Weights of a small sound classifier.
Training: muon at rate 0.0026, held-out accuracy 98%.
Rows from block 4, named by matrix and row number. Rows with one number belong to one neuron. Each number is 50 + 12 x the weight over its row's rms, rounded and kept within 0 to 99. All counts start at 0. After the name is the row's rms in percent of the matrix's.
# fc1: second MLP up (model.blocks.4.mlp.fc1.weight, 1152x384), inputs 256-383
# fc2: second MLP down (model.blocks.4.mlp.fc2.weight, 384x1152, transposed), outputs 256-383
fc1.1068 129:54 48 51 44 61 46 62 60 52 68 46 27 65 29 67 62 47 37 60 55 48 56 54 43 41 47 77 51 34 33 62 44 62 45 59 58 44 71 46 43 66 50 43 58 49 50 90 23 58 69 66 36 48 71 43 45 44 49 54 60 50 42 49 49 54 50 41 48 53 59 44 62 37 49 62 50 29 48 36 50 44 50 50 54 35 52 62 39 52 61 51 21 61 55 38 44 53 59 30 57 64 64 64 63 45 52 27 27 72 56 40 55 20 26 15 43 30 39 36 54 64 49 68 60 54 41 34 52
fc2.1068 133:70 52 37 51 60 69 71 50 37 67 61 43 28 56 55 31 73 56 55 33 38 53 45 31 41 53 49 46 57 53 52 64 68 67 62 52 44 44 39 46 57 63 28 43 48 50 52 51 48 54 36 42 39 70 58 38 38 42 39 53 35 68 68 43 58 60 52 57 56 58 42 27 39 77 61 52 60 47 46 58 47 28 40 57 43 30 33 64 21 54 48 35 40 71 53 40 54 55 49 60 56 58 71 67 27 54 37 48 71 53 47 70 62 51 55 59 37 45 44 52 52 40 43 53 52 61 43 69
fc1.1069 098:46 57 32 48 27 51 39 32 55 53 50 47 63 42 44 32 73 62 52 59 42 54 53 60 41 45 48 52 49 43 82 42 64 46 52 68 68 40 46 44 40 67 41 40 52 35 51 27 55 49 35 38 65 57 75 45 26 35 56 54 63 49 17 51 43 40 51 46 53 55 50 68 49 71 55 43 47 54 49 42 43 58 33 57 64 49 54 60 47 51 40 38 48 42 50 69 54 41 50 55 60 43 70 31 48 74 58 40 59 35 48 47 53 22 45 66 66 66 43 51 48 20 44 55 19 39 49 33
fc2.1069 105:48 64 35 63 52 64 42 33 44 46 57 50 79 33 48 66 58 67 55 56 53 64 50 45 38 54 57 35 65 28 79 38 40 56 49 67 64 33 50 65 49 74 45 54 53 57 46 32 54 51 28 60 57 38 33 36 38 38 51 49 62 47 26 54 67 60 56 44 49 67 48 53 49 47 50 55 42 38 46 31 48 53 38 46 49 64 62 66 49 41 31 51 49 34 47 47 33 36 54 39 53 46 50 47 60 69 56 37 53 17 56 60 50 45 48 53 48 31 43 73 50 22 58 73 37 72 44 41
fc1.1070 071:61 57 22 33 66 42 47 56 56 54 47 47 50 41 54 50 83 47 59 63 49 53 46 39 55 50 56 36 40 42 61 47 59 32 52 60 37 69 44 20 45 30 47 42 56 52 59 38 60 60 34 33 48 47 42 33 41 72 77 53 83 25 58 56 32 38 46 58 55 43 59 69 57 54 42 58 50 53 43 54 50 46 34 46 56 66 41 56 33 45 44 64 59 44 38 51 28 60 59 55 46 42 55 54 59 57 71 79 51 57 37 57 55 47 67 62 56 51 65 43 39 76 46 64 18 59 55 60
fc2.1070 079:68 51 37 41 57 48 41 65 67 47 50 50 32 36 63 64 64 59 51 69 58 43 68 52 53 34 42 44 34 55 58 44 49 26 53 49 38 60 35 47 43 53 48 33 51 26 61 55 68 51 39 42 47 52 61 60 37 58 45 62 54 52 44 54 49 66 58 36 80 52 63 78 58 63 53 46 58 47 40 73 44 43 35 34 50 63 51 57 40 45 57 67 57 23 27 43 27 38 50 47 45 42 46 53 47 41 56 62 62 43 45 44 43 56 52 59 56 48 53 43 52 73 28 65 38 51 66 46
fc1.1071 094:47 52 51 65 61 57 54 54 76 62 74 58 31 47 39 46 61 46 66 35 52 65 54 62 44 46 43 58 37 56 36 66 75 55 54 56 52 47 54 55 40 57 66 37 43 24 56 64 74 35 52 47 45 35 62 47 57 57 45 45 39 57 74 32 43 42 63 52 56 34 27 43 42 50 38 70 62 38 47 47 65 50 55 44 62 54 62 79 45 63 50 52 45 44 66 45 32 53 46 51 68 45 49 45 66 51 37 51 46 57 66 44 49 66 47 53 24 47 50 51 69 51 56 53 61 66 30 45
fc2.1071 105:46 57 48 48 48 44 60 43 56 50 62 42 39 39 37 49 50 51 55 29 36 71 48 38 46 45 31 52 52 73 32 46 66 58 38 63 56 66 33 66 46 53 63 55 39 39 46 63 70 57 54 61 12 41 49 35 72 61 63 49 41 73 59 55 41 57 58 49 53 59 61 41 42 55 47 47 62 53 42 49 66 44 47 51 61 51 37 41 53 59 50 42 67 45 51 35 39 57 43 48 44 55 65 47 72 37 59 60 33 78 64 44 46 58 43 64 57 62 62 41 64 32 27 69 58 52 33 54
fc1.1072 080:26 42 59 61 72 55 44 53 54 54 42 34 50 50 30 45 45 45 48 23 47 41 36 51 62 54 44 31 42 50 51 45 58 64 33 56 48 74 43 65 29 52 60 54 55 52 52 41 55 63 49 51 61 48 56 47 42 55 57 62 38 41 34 54 70 65 58 32 57 22 48 55 57 56 40 53 40 48 59 46 42 35 34 46 65 58 31 67 47 56 72 44 44 60 46 67 54 56 56 49 39 44 48 32 20 39 59 59 61 50 56 51 33 56 60 45 48 60 61 49 58 60 59 52 69 61 50 73
fc2.1072 091:21 54 72 60 55 47 55 19 70 55 43 44 55 50 47 35 41 47 56 34 58 37 43 38 52 34 53 47 48 51 40 47 50 62 28 50 64 64 40 61 33 73 62 61 49 41 55 33 52 51 65 58 54 33 46 50 38 56 42 52 41 53 41 49 67 69 58 27 61 40 79 46 55 59 53 48 52 57 40 32 40 50 21 44 71 46 33 42 48 44 68 51 54 55 34 65 53 51 49 43 49 55 44 52 36 36 40 62 67 52 48 38 34 41 61 32 39 60 48 24 52 42 57 53 78 35 37 83
fc1.1073 100:72 41 36 45 47 50 51 46 56 57 44 53 32 41 70 41 57 58 59 55 52 46 32 52 42 32 45 34 45 52 45 58 70 66 31 50 60 60 43 51 53 70 56 57 40 43 69 33 45 58 51 40 43 52 56 29 16 50 48 68 47 50 49 52 43 40 37 60 43 50 41 59 62 66 39 30 55 60 34 48 52 45 42 28 56 72 65 38 47 82 28 52 53 63 58 59 41 63 34 66 59 48 60 44 33 41 49 66 49 55 58 55 55 43 46 45 62 42 49 82 68 60 59 55 55 59 51 68
fc2.1073 104:82 51 59 56 38 58 66 39 50 43 55 53 45 65 69 48 71 56 45 53 25 51 44 42 44 58 46 53 61 78 53 46 48 57 29 48 80 43 43 40 72 54 46 61 21 62 44 45 20 67 71 52 46 39 69 48 37 67 64 60 49 70 57 53 46 32 38 58 43 61 36 67 41 68 56 47 48 48 37 52 49 47 46 28 37 62 59 40 55 78 32 69 44 63 56 52 35 66 38 46 50 59 76 51 48 40 58 71 65 64 53 46 50 40 27 57 65 27 31 73 46 66 40 62 50 67 45 72
fc1.1074 106:43 75 64 50 42 47 52 50 52 76 56 46 69 35 60 49 46 70 56 49 45 39 56 52 40 42 65 50 43 18 58 74 52 78 44 63 44 64 59 50 53 46 49 57 55 39 63 53 68 57 40 64 26 69 44 47 50 57 37 47 55 43 57 55 53 45 80 38 60 75 38 53 42 51 44 35 52 67 46 37 41 40 59 59 53 64 42 48 49 50 42 57 53 29 53 54 56 41 32 45 46 67 69 42 37 38 28 72 64 45 39 44 49 48 41 57 54 70 42 46 52 55 49 57 41 67 52 53
fc2.1074 095:28 51 46 56 44 36 63 50 35 49 64 43 43 27 56 66 41 72 62 59 62 62 54 54 60 34 69 46 43 32 42 56 66 64 53 76 69 58 57 47 77 58 45 68 43 50 36 60 73 71 39 59 36 40 54 46 39 54 29 60 71 44 56 49 42 56 73 44 43 42 34 30 50 62 26 42 60 54 47 54 49 67 68 69 33 74 61 53 45 36 49 47 52 43 50 68 49 45 38 61 55 54 65 53 57 33 59 69 57 49 48 38 59 60 52 42 53 67 66 43 59 62 68 50 40 42 38 42
fc1.1075 103:20 40 56 53 40 59 51 55 52 46 53 58 48 54 40 44 38 47 49 75 40 38 47 60 58 41 38 45 41 52 51 59 49 61 78 52 35 30 38 59 33 56 48 65 51 30 72 46 39 46 48 52 35 47 50 45 41 34 35 71 46 22 48 53 50 36 57 47 58 34 36 53 34 58 57 59 36 59 41 47 54 36 64 60 66 59 53 62 55 70 43 63 55 60 48 66 51 80 48 68 53 63 46 31 57 62 50 86 56 53 53 51 70 41 42 67 56 41 69 48 47 62 40 55 36 57 53 50
fc2.1075 104:19 41 61 40 49 59 44 28 44 48 46 57 37 35 26 42 57 55 50 45 54 47 45 36 42 41 48 52 60 38 55 55 63 55 76 55 48 32 41 27 49 60 31 54 41 63 51 50 47 41 51 53 38 38 48 54 51 32 35 63 35 27 52 39 51 53 55 62 48 49 45 57 14 57 47 31 50 55 39 55 47 39 79 73 83 58 37 39 39 50 57 53 42 64 52 65 49 63 56 43 49 59 55 30 39 49 59 76 42 53 55 52 64 70 40 69 62 41 29 46 48 73 48 52 40 47 37 55
fc1.1076 078:50 64 52 43 38 52 60 62 43 59 39 63 41 45 46 58 56 49 59 38 38 37 63 47 52 28 43 60 52 48 48 62 44 39 24 48 53 54 23 47 70 66 76 52 55 42 67 49 57 34 47 40 48 53 57 68 53 60 54 37 68 41 62 21 57 51 44 35 48 31 51 42 64 56 34 61 39 56 44 53 29 53 53 47 51 51 35 63 54 52 51 55 46 51 33 61 43 47 35 44 70 57 46 57 60 40 41 49 49 74 50 40 40 48 47 63 29 69 54 67 54 46 28 39 56 51 53 68
fc2.1076 094:37 73 51 44 65 52 63 58 45 57 56 43 42 30 54 48 57 42 64 41 26 43 63 55 60 39 44 43 52 57 34 56 46 52 35 30 43 73 29 51 84 57 47 48 65 36 70 43 54 45 47 43 46 51 55 54 49 50 54 57 40 49 52 32 43 66 39 28 44 59 42 40 49 53 45 34 48 51 61 49 34 58 57 56 42 47 36 57 45 43 51 66 42 49 38 41 53 49 39 41 51 58 69 64 40 36 50 45 56 78 54 47 55 45 33 67 47 62 49 59 54 41 27 51 61 57 41 26
fc1.1077 115:66 38 26 44 42 37 44 48 55 65 31 45 43 51 44 71 51 30 58 50 58 30 40 72 63 37 36 60 36 50 39 47 33 58 50 53 55 50 42 58 35 59 65 51 57 30 56 20 50 69 51 52 50 44 54 48 52 60 51 53 72 55 47 53 68 15 31 42 49 35 51 61 33 48 45 40 57 51 40 48 43 72 54 68 53 69 42 33 29 43 72 48 53 56 70 70 51 66 66 67 37 35 47 49 46 60 83 57 47 46 74 56 68 38 70 66 74 40 36 41 37 47 61 42 50 64 54 61
fc2.1077 099:58 39 42 47 52 46 40 52 53 36 32 49 62 41 26 55 58 39 50 55 49 44 51 57 30 65 29 38 25 58 50 43 51 49 58 55 56 38 41 62 45 38 39 54 41 34 29 26 73 29 48 63 58 46 48 59 32 53 73 47 63 47 27 60 45 43 44 72 58 46 50 43 36 50 61 57 52 38 44 38 36 56 33 72 53 65 33 59 53 61 51 68 36 67 54 77 35 44 37 78 45 35 49 60 65 67 44 74 42 46 52 40 59 45 78 42 38 58 36 43 36 63 40 46 41 86 50 43
fc1.1078 103:59 52 42 49 52 36 61 52 30 44 43 57 56 45 48 53 34 49 46 40 62 47 44 35 45 50 49 33 42 26 53 35 52 50 35 59 53 43 32 36 47 49 59 78 37 30 30 52 48 39 73 28 64 56 31 57 38 38 62 50 48 36 41 48 51 36 42 36 53 38 50 44 49 59 38 53 45 64 52 52 51 47 34 60 32 58 39 40 70 63 62 59 54 47 58 50 66 41 75 60 51 59 51 50 35 52 49 63 56 56 42 49 40 67 31 41 52 40 49 29 37 61 41 44 50 75 38 65
fc2.1078 098:53 69 46 46 31 41 53 55 39 31 50 54 39 61 53 45 42 27 32 44 52 63 55 55 45 42 66 14 49 23 30 56 73 46 36 49 37 48 30 48 70 53 45 56 53 61 43 61 45 52 71 51 54 51 37 55 47 41 39 66 48 43 64 49 47 46 29 67 48 55 66 48 44 44 51 46 37 58 60 54 48 56 36 47 65 64 49 50 52 41 64 60 53 41 41 40 33 41 76 44 58 55 55 51 37 47 30 40 53 66 46 57 61 21 43 42 58 65 48 29 34 47 48 46 40 58 34 66
fc1.1079 088:22 33 38 52 69 39 63 47 34 46 81 48 51 38 64 71 69 56 39 37 41 45 36 63 54 40 35 47 46 49 64 62 62 61 57 54 57 27 51 62 61 77 69 34 63 42 47 41 53 62 64 43 58 48 38 51 43 57 64 61 46 59 27 47 60 28 43 50 45 33 58 50 44 47 61 34 69 39 20 54 60 36 53 53 74 73 67 47 43 55 69 21 40 47 42 79 61 46 67 54 56 50 22 39 55 46 55 55 50 39 46 52 47 56 69 51 44 55 45 59 44 45 39 63 75 45 43 49
fc2.1079 104:35 46 61 33 49 37 63 29 50 44 48 60 39 34 59 59 65 61 39 46 45 60 40 59 49 33 31 39 69 60 55 47 68 48 64 62 56 26 50 57 69 65 39 45 58 52 50 65 43 34 69 22 50 59 39 41 61 34 63 74 37 65 34 52 49 15 54 58 59 43 53 46 29 33 82 32 66 49 20 54 58 54 50 48 57 59 46 55 36 59 38 30 52 35 49 69 38 48 58 52 53 49 38 63 77 57 60 53 42 44 48 51 50 73 54 65 42 43 46 52 44 46 55 46 58 35 62 44
fc1.1080 073:64 50 78 52 54 34 37 68 32 55 49 35 78 39 52 31 65 51 45 45 37 63 55 59 60 50 49 61 34 33 42 45 57 63 48 70 55 59 61 54 34 20 49 39 47 53 68 32 49 12 46 70 57 40 30 43 60 69 58 67 32 33 39 33 48 56 55 47 59 40 60 48 65 37 38 60 63 52 39 53 45 39 43 34 74 65 61 59 57 51 38 35 64 55 18 45 53 42 39 40 62 37 55 44 50 33 47 54 66 43 58 57 40 62 42 67 46 69 54 58 61 53 49 71 40 57 37 57
fc2.1080 082:48 69 71 35 39 63 58 57 45 44 70 56 59 54 50 55 58 50 38 47 40 58 49 56 56 48 51 40 38 54 38 59 45 59 64 64 51 68 46 48 31 19 71 42 60 53 54 46 38 46 49 68 69 44 45 45 63 53 69 40 36 36 41 39 58 42 56 36 61 61 46 55 58 35 40 32 75 16 29 52 66 43 42 29 71 50 45 43 46 42 51 39 57 62 50 32 73 40 42 33 47 32 57 46 34 39 53 35 58 41 37 62 50 26 43 82 37 46 27 45 65 41 51 64 61 40 45 43
fc1.1081 070:60 62 51 66 65 36 49 60 59 51 60 48 48 54 38 66 67 56 44 42 34 36 52 62 59 32 51 57 37 55 58 59 39 39 36 37 68 48 39 48 52 54 57 49 59 44 62 37 57 16 51 33 47 35 71 53 67 69 63 60 36 46 54 63 55 41 57 57 52 58 35 73 57 51 28 56 66 50 38 65 48 64 55 49 65 57 74 50 59 72 63 51 44 39 58 49 47 48 38 70 44 40 67 32 56 17 46 49 24 43 41 57 56 51 38 62 67 69 48 58 37 44 55 73 51 64 60 51
fc2.1081 083:56 60 50 63 76 59 62 51 55 58 46 61 33 56 43 47 48 50 50 51 55 55 75 49 53 43 56 53 38 65 52 46 44 41 44 30 67 45 31 45 56 54 42 50 44 34 55 53 46 40 36 30 40 35 60 42 74 58 64 50 18 58 35 51 57 37 64 76 41 57 52 62 55 40 28 45 72 46 35 55 56 53 53 47 77 67 66 61 50 58 66 59 51 32 62 51 43 52 54 59 69 35 68 52 53 21 39 56 32 34 56 58 65 49 28 67 62 61 56 55 39 48 61 67 37 51 58 29
fc1.1082 081:82 47 42 62 49 52 39 41 61 43 39 26 39 48 44 41 60 36 42 39 26 32 41 45 53 47 26 54 42 32 45 53 41 58 33 65 51 43 54 39 38 50 56 64 72 28 54 39 53 49 75 57 45 25 59 52 40 47 65 53 62 31 45 70 71 41 49 29 61 55 57 58 46 42 38 45 48 56 45 66 44 77 44 40 43 60 52 42 52 63 71 49 61 42 55 30 65 58 64 80 46 63 59 36 59 45 45 57 45 33 57 66 72 50 38 31 51 45 52 56 39 65 62 56 28 54 40 62
fc2.1082 085:89 46 41 63 38 56 34 29 65 39 45 32 37 54 45 57 54 25 52 49 36 63 48 52 51 53 37 44 39 24 35 52 53 45 30 75 50 43 58 55 39 49 68 58 56 35 33 44 66 50 63 56 46 43 58 49 58 43 50 49 56 36 39 69 50 67 52 51 66 50 59 41 37 37 44 65 30 44 63 57 54 59 38 45 55 71 41 65 51 59 52 79 41 50 63 41 50 52 39 76 49 38 71 42 64 49 27 51 44 39 33 66 61 50 61 28 53 57 41 46 40 61 49 65 30 42 42 59
fc1.1083 155:48 45 35 40 53 35 43 61 51 63 72 56 40 25 70 50 64 49 37 43 56 42 58 36 45 61 41 49 39 36 51 70 42 65 46 61 59 36 52 46 44 33 64 32 34 47 71 49 72 34 34 57 65 65 61 34 59 60 33 69 61 57 52 29 48 27 41 49 67 32 52 52 64 48 59 52 47 40 53 44 54 45 47 35 34 58 48 28 35 37 66 44 60 49 39 55 41 60 49 63 71 52 41 72 29 59 55 53 45 60 71 25 60 51 65 44 63 30 56 55 42 41 66 32 49 53 52 57
fc2.1083 161:26 48 48 59 34 44 34 71 53 54 51 53 36 33 54 49 59 47 43 48 60 39 41 42 38 54 43 54 68 66 20 61 40 50 49 44 54 54 43 39 28 65 48 39 42 52 38 76 60 57 35 59 52 65 48 30 51 55 26 49 37 75 49 43 34 27 48 51 62 52 32 46 59 54 63 53 53 48 43 39 74 69 40 57 51 46 42 40 48 55 55 63 63 58 47 48 66 57 48 53 81 37 42 71 57 65 60 50 66 61 63 55 70 51 39 58 54 37 32 56 49 53 54 36 64 58 41 32
fc1.1084 076:63 39 25 48 47 40 33 53 30 66 59 61 46 50 56 64 48 67 50 58 49 56 49 43 62 49 42 74 51 37 56 73 70 57 54 59 67 48 45 67 37 64 61 28 54 43 39 21 47 56 56 70 57 50 43 52 73 30 53 41 57 65 50 50 45 41 44 45 47 41 51 73 34 41 51 50 43 62 36 36 52 55 53 59 32 65 70 40 40 62 55 41 51 35 44 56 23 36 57 54 54 48 50 53 45 52 47 50 35 56 51 59 59 57 61 47 65 69 52 51 44 44 59 44 59 63 56 56
fc2.1084 085:46 40 30 55 46 33 25 32 27 67 45 49 60 62 48 67 50 55 51 53 66 43 48 52 55 52 47 60 64 44 62 59 62 52 68 58 78 44 28 57 29 48 57 55 63 48 25 38 54 51 36 68 59 37 61 63 74 45 61 54 42 74 31 31 36 23 52 61 49 55 63 61 61 41 49 61 42 72 38 47 64 42 49 54 44 42 61 53 51 50 64 51 63 61 55 32 44 32 57 59 62 51 56 51 29 38 47 60 44 41 61 57 47 46 60 30 61 60 41 59 55 30 49 39 59 62 64 53
fc1.1085 094:53 71 40 27 47 55 47 49 41 51 46 45 64 41 69 43 53 47 55 62 42 54 70 48 49 58 60 50 31 52 23 56 66 61 40 72 06 67 46 46 38 70 69 36 54 31 32 32 55 63 45 53 45 40 31 61 42 53 39 26 73 41 65 67 48 47 17 41 60 40 38 53 58 58 35 42 66 60 50 58 49 62 55 59 64 84 47 45 63 66 65 43 47 45 59 45 46 46 61 81 45 33 76 32 44 23 46 67 59 48 51 61 61 52 25 57 66 70 42 36 40 66 62 68 61 39 42 45
fc2.1085 100:59 66 69 14 51 51 49 38 27 58 55 45 69 42 72 56 46 54 40 53 26 60 65 56 52 48 49 42 44 44 37 36 41 49 56 47 36 72 29 40 31 51 61 44 55 63 39 52 64 59 43 62 54 60 38 55 37 46 44 27 67 34 57 69 56 22 22 65 50 53 58 57 49 35 49 42 51 43 35 46 55 68 47 54 40 73 68 50 49 49 63 49 36 39 50 47 44 33 45 49 46 28 67 24 62 18 59 37 63 41 52 62 54 30 50 56 69 57 64 51 48 71 54 56 53 65 38 57
fc1.1086 065:21 62 31 41 52 48 41 65 34 65 61 45 44 49 64 55 59 55 30 37 47 59 65 54 53 35 44 42 45 42 37 63 30 48 46 60 43 53 62 54 24 50 66 66 57 50 53 40 56 59 67 27 47 54 45 61 43 54 59 52 60 54 46 50 61 43 49 53 51 38 46 52 44 22 54 50 37 59 40 74 58 44 43 35 47 40 44 37 37 30 43 35 45 35 43 40 65 41 32 77 68 48 27 70 63 35 47 59 31 50 44 61 68 47 38 36 71 53 59 35 47 61 41 57 54 38 65 48
fc2.1086 072:28 55 55 59 63 55 52 62 44 64 53 49 47 52 74 59 37 54 38 48 37 76 55 67 72 26 55 45 26 54 31 57 42 45 37 60 41 42 47 71 38 46 53 57 62 48 46 39 59 44 53 33 46 41 35 65 48 73 50 58 56 77 43 76 57 58 47 49 44 35 58 59 61 35 65 41 37 70 64 60 40 43 40 50 47 45 53 41 62 17 37 60 47 32 60 41 46 45 31 68 54 36 58 68 61 34 44 41 40 50 62 50 77 50 43 43 81 54 67 35 53 50 57 71 39 28 35 56
fc1.1087 080:50 44 69 43 24 41 46 53 40 51 34 57 57 56 51 56 51 62 35 37 70 35 53 40 50 68 37 50 50 65 55 40 42 53 56 45 47 37 45 40 62 52 58 56 49 40 59 46 72 69 58 53 71 49 65 53 48 33 39 38 56 37 47 43 45 44 28 66 47 51 57 69 54 48 31 62 47 61 56 67 44 32 55 39 68 48 69 58 59 68 45 37 13 57 40 67 52 52 46 29 40 64 32 38 56 57 46 52 63 50 53 43 47 58 45 56 36 39 58 54 46 53 41 64 59 48 40 79
fc2.1087 084:46 43 59 58 34 49 40 41 31 69 39 44 53 25 46 56 56 59 47 43 81 57 68 56 54 57 28 40 46 58 30 42 55 56 57 47 45 36 51 56 82 59 38 54 38 52 33 61 54 74 49 29 69 65 52 48 43 35 44 44 43 50 60 43 38 26 47 72 52 65 42 68 46 43 52 53 59 65 61 31 47 47 39 54 53 50 60 50 43 56 50 51 37 45 54 64 40 49 52 27 41 54 34 52 62 51 41 49 46 65 62 60 56 47 49 61 50 27 71 49 53 50 57 69 61 54 44 47
fc1.1088 132:55 48 44 53 21 40 37 63 26 67 28 45 53 53 53 56 44 69 56 41 47 61 52 54 45 78 37 66 56 49 58 56 73 50 67 49 49 46 63 67 34 55 74 35 65 26 62 42 47 62 47 48 49 65 71 63 65 45 75 62 69 54 42 56 38 68 34 49 80 45 61 58 32 57 27 50 50 50 27 49 57 54 71 33 59 47 41 36 27 69 54 32 47 65 52 51 50 51 53 56 47 30 67 43 20 40 40 27 61 49 53 54 60 38 17 57 68 43 58 55 62 57 46 51 61 51 56 49
fc2.1088 123:52 47 47 57 54 46 30 44 40 35 63 73 36 58 68 38 44 53 51 65 45 72 37 44 40 45 46 51 62 78 44 39 52 27 56 37 47 72 62 55 42 51 59 47 51 35 43 31 67 68 28 41 44 57 72 56 57 38 68 61 53 50 35 36 34 47 44 64 63 53 71 31 52 43 55 47 49 63 25 57 47 60 39 46 32 59 50 57 43 65 60 71 41 52 32 64 44 31 34 33 44 41 62 42 45 52 63 49 48 52 49 50 53 55 34 30 58 62 47 65 57 51 59 66 66 57 53 54
fc1.1089 091:63 51 59 75 65 31 54 72 46 51 48 33 47 35 52 54 61 41 55 46 57 56 58 48 38 52 55 53 36 51 77 52 65 49 57 60 71 29 44 47 40 29 52 52 61 32 44 68 62 37 52 47 43 47 40 34 40 56 44 50 44 35 55 55 61 43 54 54 50 35 38 46 27 30 61 54 64 53 36 57 69 39 44 55 44 65 34 48 61 76 83 58 63 43 46 49 54 43 37 58 32 50 38 45 45 51 63 54 36 45 78 44 51 67 64 63 44 49 47 36 65 55 57 68 26 56 43 56
fc2.1089 099:52 31 42 75 40 25 40 71 46 44 42 45 42 24 59 45 71 39 53 39 39 43 64 54 55 31 38 36 40 53 63 59 45 45 60 57 51 45 42 50 39 36 70 44 51 50 48 73 51 49 30 62 48 56 48 45 40 49 42 57 49 35 58 29 52 40 31 47 71 39 56 54 38 37 66 57 73 42 53 52 51 57 39 36 43 48 47 59 48 52 61 42 47 56 30 43 30 56 59 38 65 39 27 41 50 43 55 44 43 32 54 38 47 49 48 44 54 44 20 37 54 77 48 64 49 49 51 56
fc1.1090 078:39 64 25 44 32 49 47 50 52 53 45 62 62 61 41 46 67 34 43 33 43 48 49 51 48 58 44 36 57 31 56 53 35 40 50 46 50 44 53 63 70 60 56 50 46 56 61 54 52 56 56 36 31 57 47 53 39 68 35 52 65 39 58 52 36 57 60 46 61 59 65 46 31 39 37 69 35 49 68 61 51 59 69 61 50 42 51 56 35 47 32 66 35 48 28 43 71 65 61 46 67 61 43 58 52 56 42 63 21 41 29 68 51 45 50 44 62 51 66 69 33 76 56 53 42 59 43 61
fc2.1090 085:52 52 33 39 51 59 41 41 51 42 43 53 68 45 55 36 69 43 41 35 38 69 64 61 49 40 48 25 67 33 46 53 44 37 43 50 64 37 56 62 74 55 36 61 59 52 55 43 36 47 51 43 48 57 42 44 42 72 40 55 43 66 64 60 52 71 64 45 59 50 73 38 39 46 33 52 32 56 70 39 36 50 60 74 39 50 52 69 49 55 37 91 70 48 57 51 69 56 55 58 64 61 51 52 51 46 21 55 43 65 50 60 53 67 59 36 59 59 55 49 40 75 40 76 36 49 41 55
fc1.1091 148:43 60 49 39 39 50 33 63 45 48 45 37 48 45 45 28 44 50 47 40 62 39 63 41 48 51 57 51 42 44 77 47 54 68 69 62 20 55 32 42 25 38 51 36 48 53 51 49 39 53 68 71 69 58 87 52 57 48 38 54 66 36 55 42 25 50 51 61 49 62 37 53 63 40 47 60 44 49 69 58 39 34 60 55 53 49 43 48 79 38 35 39 54 52 44 64 56 40 23 40 45 47 58 52 80 49 53 46 41 42 49 52 32 53 59 65 54 45 60 63 60 51 54 60 32 52 40 64
fc2.1091 138:49 50 57 58 48 40 44 39 42 55 52 44 50 56 42 56 76 59 45 44 59 37 66 52 54 57 47 36 52 30 47 47 47 53 68 43 54 60 41 52 70 53 54 52 49 46 40 55 63 67 48 65 47 53 55 39 26 48 52 30 51 50 71 42 50 48 71 37 53 62 32 57 45 66 26 66 58 42 64 55 64 60 38 45 55 43 37 44 33 39 40 43 53 27 48 35 65 47 43 31 51 34 56 59 67 72 48 59 61 45 52 53 36 57 49 54 39 40 56 79 68 39 45 42 31 52 51 47
fc1.1092 254:68 54 33 67 48 59 58 62 40 48 77 44 58 34 63 50 56 35 74 41 54 41 58 46 50 71 44 45 54 47 36 51 45 62 52 67 59 23 54 50 65 47 35 53 47 36 53 68 69 55 52 71 21 63 58 39 59 67 39 60 51 52 56 33 63 29 51 61 81 31 39 38 60 43 56 61 34 46 44 34 53 74 24 60 44 69 39 58 50 45 54 55 75 44 43 41 44 59 46 57 60 50 54 65 37 36 50 37 67 49 61 33 62 61 68 55 39 32 52 59 39 46 64 44 44 33 60 32
fc2.1092 240:52 61 22 85 31 62 56 35 32 55 59 39 46 35 47 49 44 44 79 42 46 56 53 47 55 64 50 52 46 50 35 37 59 46 53 50 56 40 49 39 44 65 37 52 54 65 37 59 70 58 54 63 20 67 57 35 46 62 39 72 31 50 60 26 45 27 48 65 74 28 37 49 40 48 52 58 46 50 38 41 60 46 42 49 59 61 31 60 51 49 45 68 74 44 51 52 61 56 58 61 74 38 49 57 44 35 37 28 49 51 73 36 53 68 62 54 47 40 44 27 44 54 57 41 50 15 51 32
fc1.1093 096:62 47 53 46 53 63 60 53 22 53 48 37 42 65 52 32 41 35 59 61 43 47 52 64 51 52 35 42 55 32 47 59 47 66 49 30 53 72 47 38 72 44 55 17 63 50 68 48 60 64 53 32 60 39 57 39 76 34 49 52 55 48 63 32 52 36 50 29 63 42 39 52 45 57 46 65 59 44 21 53 45 31 47 53 60 51 47 47 44 70 55 41 46 53 51 77 43 42 48 42 55 54 25 64 50 67 67 33 66 44 43 53 57 36 46 58 39 52 50 46 58 28 42 49 52 49 75 42
fc2.1093 103:68 54 43 34 44 45 63 60 38 40 60 50 50 49 50 57 50 37 52 44 38 53 46 59 43 63 50 44 52 49 28 48 44 69 55 09 49 78 37 47 79 39 68 35 63 43 52 47 73 66 41 48 48 51 49 47 69 40 69 58 59 43 42 48 46 35 49 46 50 57 44 51 46 50 48 66 73 40 41 55 39 52 36 48 38 64 31 52 46 61 53 22 48 55 39 53 58 63 55 38 50 75 09 49 44 63 48 52 41 58 34 44 56 33 51 46 23 54 59 29 63 27 37 66 49 60 39 42
fc1.1094 081:85 21 54 57 60 48 62 48 59 40 46 63 40 46 40 58 60 66 26 42 49 56 50 65 46 46 53 43 41 31 60 37 69 47 22 44 61 44 47 59 66 42 55 57 52 49 37 58 45 60 56 33 40 44 58 37 74 29 62 51 57 54 83 17 46 52 46 38 64 47 54 47 50 60 40 48 70 36 42 50 55 64 49 38 47 54 59 48 55 70 64 41 66 34 44 77 60 30 67 42 41 42 45 66 50 83 39 52 30 57 53 54 31 48 36 75 45 47 35 43 51 43 60 45 52 59 36 43
fc2.1094 096:89 50 59 44 56 60 43 35 49 37 50 65 38 52 63 49 60 53 37 37 51 59 66 62 41 62 47 42 55 40 51 24 65 36 33 48 57 57 42 60 67 43 66 58 54 52 38 75 46 47 55 59 36 33 65 52 72 42 59 47 44 51 66 32 50 43 32 35 41 61 42 52 42 59 61 74 53 47 41 42 71 55 49 31 46 44 52 48 45 75 53 34 58 42 45 67 62 61 70 43 51 40 35 72 57 87 31 52 20 65 64 54 35 53 41 76 36 33 34 36 51 42 53 31 46 60 59 55